Rows from block 13, named by matrix and row number. Rows with one number belong to one neuron. Each number is 500 + 40 x the weight over the matrix's rms, rounded and kept within 0 to 999. All counts start at 0. Numbers have three digits each.
# gate: MLP gate (model.blocks.13.mlp.gate.weight, 576x192), inputs 0-191
# fc1: MLP up (model.blocks.13.mlp.fc1.weight, 576x192), inputs 0-191
# fc2: MLP down (model.blocks.13.mlp.fc2.weight, 192x576, transposed), outputs 0-191
gate.69:515499560506534483498481485522455479495494490513498506505541502463572392483514556534523477532560517521471527530484589530518549513451476537521494470519459544516478508515517472532512526528539476509457434504547516497514529459505484471520510501546442513483519456512565564533507468513540513514535367529487517468540507513509518507502496490538549580552489556537513451508590530491498540500474544540477477509527490515502497496525523505473545518489479556487506501526480508492499521474500507528494509506520506489466471495492509558510503527523478520544589531494521494534469496465492602512
fc1.69:498540489487493472513536470525437515536564510506508508499483509529483516507473463479505555504481472535550522534564525496483502512530483518475513445506517542468484485482495543478501528472489464530525480473511509543504543510491513506544509509495502528512519467515519498496525475521473451548502526484498484371504551531493503501460531576479451458469585546528476455497514481556655427445535542537568486507473490511479515516507498503525546478516521472477472514557481476426543429513481468524492502511523488524475479556522480483526485556555507463510526486504542484508484519512509490491
fc2.69:481496493514499515488464485503527497491501516496485511532513523515492398509511487500493481536502457492513542507527483514526519522521490531478497529486485474480512479575529513493468527508505535494521487489482527506534506499529509502505481513492453486487545510533491523517520497554517551544463423524499495521541488510500510514496492520553525485520527522494485569518531523506526487473520480530522476508503470533487494480526504501506475490511512556498521466547489489468499499507497490544496523491529523514500503475502501495499498528495507515482505489501501524520490467575483600502
gate.70:531480496537485486541563534531513398510488490488523542508524543535489506549513506514508538498459472498524474483495524444487473512442512499531510514502495505484461498475527516513514479518471497492514497543521540537488497487521507518479500477538517511465491494526497463535518484506507505467505504504493484478470475464497503479521526514472484513529543554512477503498477510456522529471522517475455472515520489456523517485473456514498529505480470505522523509471516479542493509493499561510590486478481496495495469507506476524501439475485510480490464495492490453527473537486483527519
fc1.70:506489538460477508504509446479519520484478548539500533477542448454527507473478470508497485477530512464515501499495479485458504523476509486460516491532460562489541473488479506531509518511515512535501473457514527470488489493512503475531523524465535541497524489485495548479516499491523506498536519516503484471528507465526526466524446485449504515500478587484456484519460484477471504419516536498496483537484530462495471493526512508524486499485503475475454503510517501442542480486492484520499510503546581537525495503477506491492502506524505521466513516512504529525547545513522501502
fc2.70:460527497515532518482538461491496621491496463481510500512500515528515480492476521462501533489520535539498519523518502469487498494527486517519489492528489500515503493476506471501520524521496482497488495484477485495481476500506506513516521537501494461503486507498466517526485555499524535550515503497519511525490521496510525492508505517511490485538518496449498526499509498492494531519481508487502492533516486469476484470527474496473495478504477516527485498505478501479506546512477487518460512491465490470518501483507520521494515516491528492532521500506481509528498482492489530533
gate.71:436491486492435604484520513629531523478467408486469526508456471519544475544364480481540602476436540401605552471434373511422339529523458524535418488468471450589485402435518474495504610521595434379537579471465469590465498478463514473660531533541538458535482535518470518483495445518444492544526513492593570569503650547563538436451484525504489530536450499520484490477427445531539394443458529545488526478540530506552553562441576441501503425564480489532507480498575482521507528478464528504573532505491473438473491564544480523594553414454498447452495510556524463550524479482505518444
fc1.71:441420533559455523536483533547561480461509490557502484509537574502556440555455456477516606514559545528531484484418461541464396497587550434488482502482365411635583470564512518454516570467564546528413566386482524472416492578456522542548475493545486571498547497483470454513475476406463431570510510466488557560496538594541529464419521475567502530558435563571495461525502471505420519488457533521489531508462458575576528522548484524537482440627491470528576556517519447533420519452362611499552481499440434483460506604533476525489557475507514565477482530571615473654532525581480558455
fc2.71:559497530557464485501483528474513517578520553506540506521516523434475591503479500531467476477490533521492524498496440545520455467471468475458510507537489482479503476543454533469537518487496483466483493530518460515440449558481511462514593497549518547480510544516518522465510471483492459454444592523394448456483477534544516542466528554523490493508514508499530480497539493454519526510431481502564553497544454589505477509530450543487500506444446441513502486477421552497534521505457482444485493498495479540492508512511586550440481502503536549534531499517474516514480481468523434513
gate.72:547501523441475459491535430488504504481489502543497529512481526509452440503506476547447471468502491549435495508490508507493464489420499550415526580466509554509525401503540536499593479478456568509474481544540509518475549493549517539509512454536538532509544503574507429480539518482535493569522514468484521538498475476483490492480487531529511545518479554495514463479484522480566481513499560498518480494535507509451490562491532517477534501471527496523502495465556444472520518554494462505482508464486537483448425511457555512493478502499506522488507449469557518519545477570497503490
fc1.72:507460536558501520568499481548544478533522490503548445533517467404528531506511445486475542530486464501525463494437532506499535476438540474542508502527451523499457538526433512519466461515502501516477572536483493542506543519525475577453520465584501512462473552482492455413525431491550525419474484545449538559555487543542500519567552527514497507544492497506513501509521483573426575526525424532531468459427477518511535456562485501440424429492546529533489484473512480422552487448539533492552510478449488480516532516547492482503499516502516501479455566533517520525398614521504488466
fc2.72:482513480523497526522485480498506603521526487476494547477437526493488462500538527492521524484495506505482482471492498544479477470531491483527505492505524511553513514460530496468501444458491490530517487497481497457490529448542464494513476485461483485486471531480497544534488587532516520504506488517546507514473482494407500491480484532482492499568509466482487521511525464543484497504503511503490505488487526488541524511491523483455506528506484511500462544540492482510542495489501516506507537508532523410502533444532496504447504525455471526494486479531523530514519521497464516512
gate.73:483467485496516478479497498488533543498497525485566486460479470504514509488509458533514506505486496476436500517505445504469453531464485477543473486516447493425548526457514467441503518510542548448490467503556474529487505452461532528552528526493539528456506512543513516450474516505434472509469512497523479457523529499457526478583489493526438507489473503509506505513558478461477473506492523514453498492505514562472502473486500477478498523473469493526484472496499498477468488506521484533451475532540486477461529457513491480536504459402494474488512481436504496540516466514481544512
fc1.73:481523468496477564545494479497514540509475476491451492469527566445455512512537550496481456480491542469619465506423533470502446444477504522487519531472552415543494431462494489516490455512492481548561451472429482518538474479487436500521544499471464486537446434542552513488523535435480533536546499503500484535496545532504510493475497478484540503498495551509461482504453521449518488478496516489511544488510508492488519512497480475480553491458532528522500523549526528494528502588511525552470541495487506507549489546549521514489526542528512511523523485558556461448504446475497464526
fc2.73:501487511498493463471461564508491441494518486480512485522495514502487505500482495489440490509492483485499515494502494490510536537493480534478511517479483538489467518456497485525571520492551530505530479522491529479453496526455470489465467477493528480516432529522491503502478519459470541485526460502526497519504488482528478494520509414501480576461506507515503511500514460509477544483526529477497510488507499553496526508524498535520468475499494512477488488470455511525470487531512514476520470519519497494510528467429495536521476475558530490533484521493481490512524497493498497513
gate.74:504532521470523518471503492533466591541468471466517496476531465495562369484530545519489497467489541499522520537502502538529502540445486585406487427480442498543471486469558474454529488565529437524439458505412482548498507487482482546514527509575491534495546480514580595512596560517504605554508393562513490479572519546460557506512537478526456583501575536548527434462555479486487514448478519523495512557499453477461487515493566541535555535485517588497455527447509603544465458488503554462470528592573581478501517490513536519491447482524537458502482531496524509527487555457516616496
fc1.74:516486502554495413512481511507486454489448464528498488440521503505509505540515496518521509519476562533467453467532494587635507496515471515481472526522494468484542431435494494480468494489425497503451481503499494510554465476492456542457432472506510514483520511486523441601464541459515505518441465476482433490513570546434499511510474478516509522452399467447491526516490488497447505477471416502404518515482558515524490500489514523537454471508538428518433508506498474563529514519508536500430482541435447563494512486489525551479531508453523525465541544476455476487401479508515489502
fc2.74:520467517537476497465487515545474498480513496516469488522469497494504594495488485505487498475510565497510503519562507461551486474510484513479477471527497505501533571478497498476481493505559486485507486468543502480486540497464495504477532494528498513493465514492531515485539504474516457526501597519513481490486508468452530478489511471487478469481475526533458458493485500486551530516499557479426498478501508511527490503481522514478516484501497524483504503487464489525517475508496520488481493461548497561474490528472489525529496490475504550491544508491523500486423499444494400474
gate.75:514493603501471537499572549514440478469488562478562500472527530418516422533528477481562479504487500488485623502522481446484533540492479411459467527553509525495537453426485522528524547573499544529473506484531505392470457513465469465514463552550507481545507542544555485558512471518521531605525435466566528516424465575555635534471466504550504419435529513522522522502470514563497487517544550487510478410495494498452484502507505471544563547488459550502468459530527556472466516484510503511541513492540538496573530455449528477529401397478529531508536543500445479458440499545441540514
fc1.75:360494430608473477418464579544464532486692519467586538562489425508628485460472551497549529515488419502512496491522479332393497529536490576466476492481566520545516444455471517444519465551549486481519481500545535514503509521458526532566532474490468393500524527633536503520556534506477505454506505446505359521482535546563443500491496516558456581436546562544499490496462536498679448410508732545456521567551532440587545598477475573404412587420497523547497532459537461355451510541556457460399474402480477456487424532509480490485492460414403431434521468563578420493501459497449505502
fc2.75:327444504512547537594539532583555506464385525623522585412492519477568479512521574582480436552506206490536479500439500714466558461508506606488574562395561437525454505675478546418452509504417456561506464489529461474482566500481618520449493468514495619496520550598642547385590436591571466478513511558579368525486492465557526537524533562487552317573559441498546431505561513546560422369553230542415617461493510517518493445512478454641629588402455398454481496475564519331555488555399468544394537592535531566502568440486516459410487447444419542419715512485448496480470531513531494527
gate.76:433460524547542460480523517531524521542470475549562473582496490569609452591411507528566563466494470474453514511505483546554468586539349550475458471553528459480489486476510504488461461483452540538417546551513495508513482440490535525525495431593526398568542474459541493593511512492410481547431527458476504592584569548437487491527503522491527530532549461475517460459385501539469442554462515466454542538508609486508443535555524555537355520498457617476475478457472550494485450498477458508502492471483465424419475470610469498520540514520488508509489538450495521491507496488501490493
fc1.76:431430518515557470451488539518514505550476525493489478577498483549567477583426491544505476518479453454486466537485475503570404578542396553462487532521497453549515445487511530463415519487500455503468524521481492525500527514486531542533519487486499412535554452399453517528536539461404497535470499497417433573580613525420508488506507479487516512529523488466454464425474566505450511499504514516438515526560607495505549526530545509525411498493488571509472533497480514458518452501482475443454441468509415520399455507576500546487550444512500519488485513478458512475581445487500482505
fc2.76:596592504470576544467521461338484529518461552466499495499493529542475568516472454493489500502472614452463511471552481497492475549438615473485501508576506499485457514469520434596417475491488468437435444490475499531456552483507551525480542507511510424580475504583529467526525488552411472482508541510448579471459560569558512491481489503490513567497467443475506545584451499533481517482515510490499432472511447441458469505470424476476385507496487522504517489496482518529452587505495465508488454490462424537460455532549490509548459516510473486545529471527475450466467485474514442460
gate.77:519510553492534491558581503426471466485475533520505461463444448465511528495396505513344471445453494547555542527435580429482404527444481547428496519449600489429506460541484573467525479459566517546487550445492524491508574476612457502473500424487513445519406455513505512532471449499446515471504510510496397489570469492500552450571424535553584494547515584516483450439518509545599524478570532571526355379525511420460498512446513537576388489452557573554464443479537584534490496615529493566522480481532527467511626563452492539559419494416549457530494543487548403502503548582518516545
fc1.77:606467376462568469531432496394440650493530488397441520512544645526503485487541530583482560495425498571506456455497584533414418477518555494459456591553488486491465532419535534488539433466508489530502519505550418535543583485482453506482551546506521519501437510494471528464601460539552483448591509558474470448482465501495499539539423511514538404493527541472530468493425513609564462493499520447511507481456517448427537510433459514448477485449438558527543487477621429541504592572562498409511537569512527464549512512427476534612506457560504433556468560621598526533313475482462512443
fc2.77:512500527508520454557487534498598451506557491446534487486465518537538502490484439502484521524456548600537509505500491540503501560491493484491463499458519469427505529530447494493492452513494456484620478488448493517439508538499536382492499475509533548498405579470462420566448570516573485567500524449499529486436500453484381465462491525467434476449501493503567475448559428355409612529512560481518511475502458472538526450563533583447507455417492529522516519430391531460490459423510509477466453536498519479504537459464542593455528517469521524454458481521514481537503490519415504469
gate.78:518503452560462463538628466540420331500458477521542475468453435535525496592502433534513554548480506507449487529540491584511443538538450533583471523489485548503470519526475580575525493488454445495497467493535556483468489512487594516517489490504515405579507499509522445585474434519532487544500495407556553468507500488472521391520526531489490539494473572566539460540473433536478509495542504507478562415522521547492479510505555516574458434494510520504534508501510503472438534533484467461515492410454488533500466521534528575492514577567491550490541523454493533534534511504472495520
fc1.78:494488424541543533485490601602523446488479471464513495546554491549483475574532576524467535452525493537490506509517432513459473472544552474416488524533493504435537504420516478464471434504417523534496554485507544553542480520461461489481482539496478552476501445505486510459496483495569462472488471553516545492465439600469447638477516508541445468462427470503531524514589502470535530500509416498560546501455444511521482487466463549439486490539405516465554467554504517531481523486501515433478550508437516481534505520468465535504519462554529518511475486485580527498447504518503503456
fc2.78:517495528493488546440395521619544221376575477551494452437497508496465496508479502531455468481511415469494499437605465454469618438550498544601451486475466517450500554598505493586482493495536556568485491413466577482546466493482557524445558504471506594405513493492529536502467537530427499498518480529464494466567498512494483535504481474504524539488585520470464467502466568447568566498434559465482499598515518506482430494476501479485576458552482496395446498429487460419552434503494457521526490592657459494487520542486532527508473553547503464554590545412487529453505484524506482553
gate.79:557505538508583499464492482530486480511424474488490476528435571485473511539477502395500477502468528418398518481445393547537441543626462472513500512481477495437403489492464462526500530493537498471490525512524515446503514464447493392504467451517531495481549555479527457452513484482524514524518479481540574474530490574515553522519495483524522471489527429480479472499485501568415546522521494457501516411494540449482509485515479412566575495480488562511520568476499534513508471447493545475538542526447523577452462461545531543453443483533529482552466510480463502449512462469526597535
fc1.79:388539541493427498509502525483572488492615529460554555523505508486522496446481509531524509489513482508631537496570465371399511499434591511513474472519501505538508485523535518509495552545471523498491536460505495537468496557539466548511516527529503433490487484548535507491544435488546466507476519511462450522497520438542489576484505457500445540571581552450526485469562503429578508430467566512479523579500474508496551503451468489418432548485495483526493505529547522490495514511507524556529512473558512461549490529487493475574500494433483420478476484533541476516428486523510542518
fc2.79:382476467482606505514508508457445495574452567577521554480457467512498476505506480547508475526481485485487478459504504559474494529480529553498543488465501479496520554543534498490472468496523507533490498521473446509456562504512556522487509475466465520491556538561559490370588475553470530456481448542518491543506469562524495491484483489533517481466495458538548562513474538517451386397512420500407528432484505497533472485513530469586563524468506491488515524502540506486494538560468477533537509518476501496490489509518494435513485525444503478487528512457468506447426537523478551467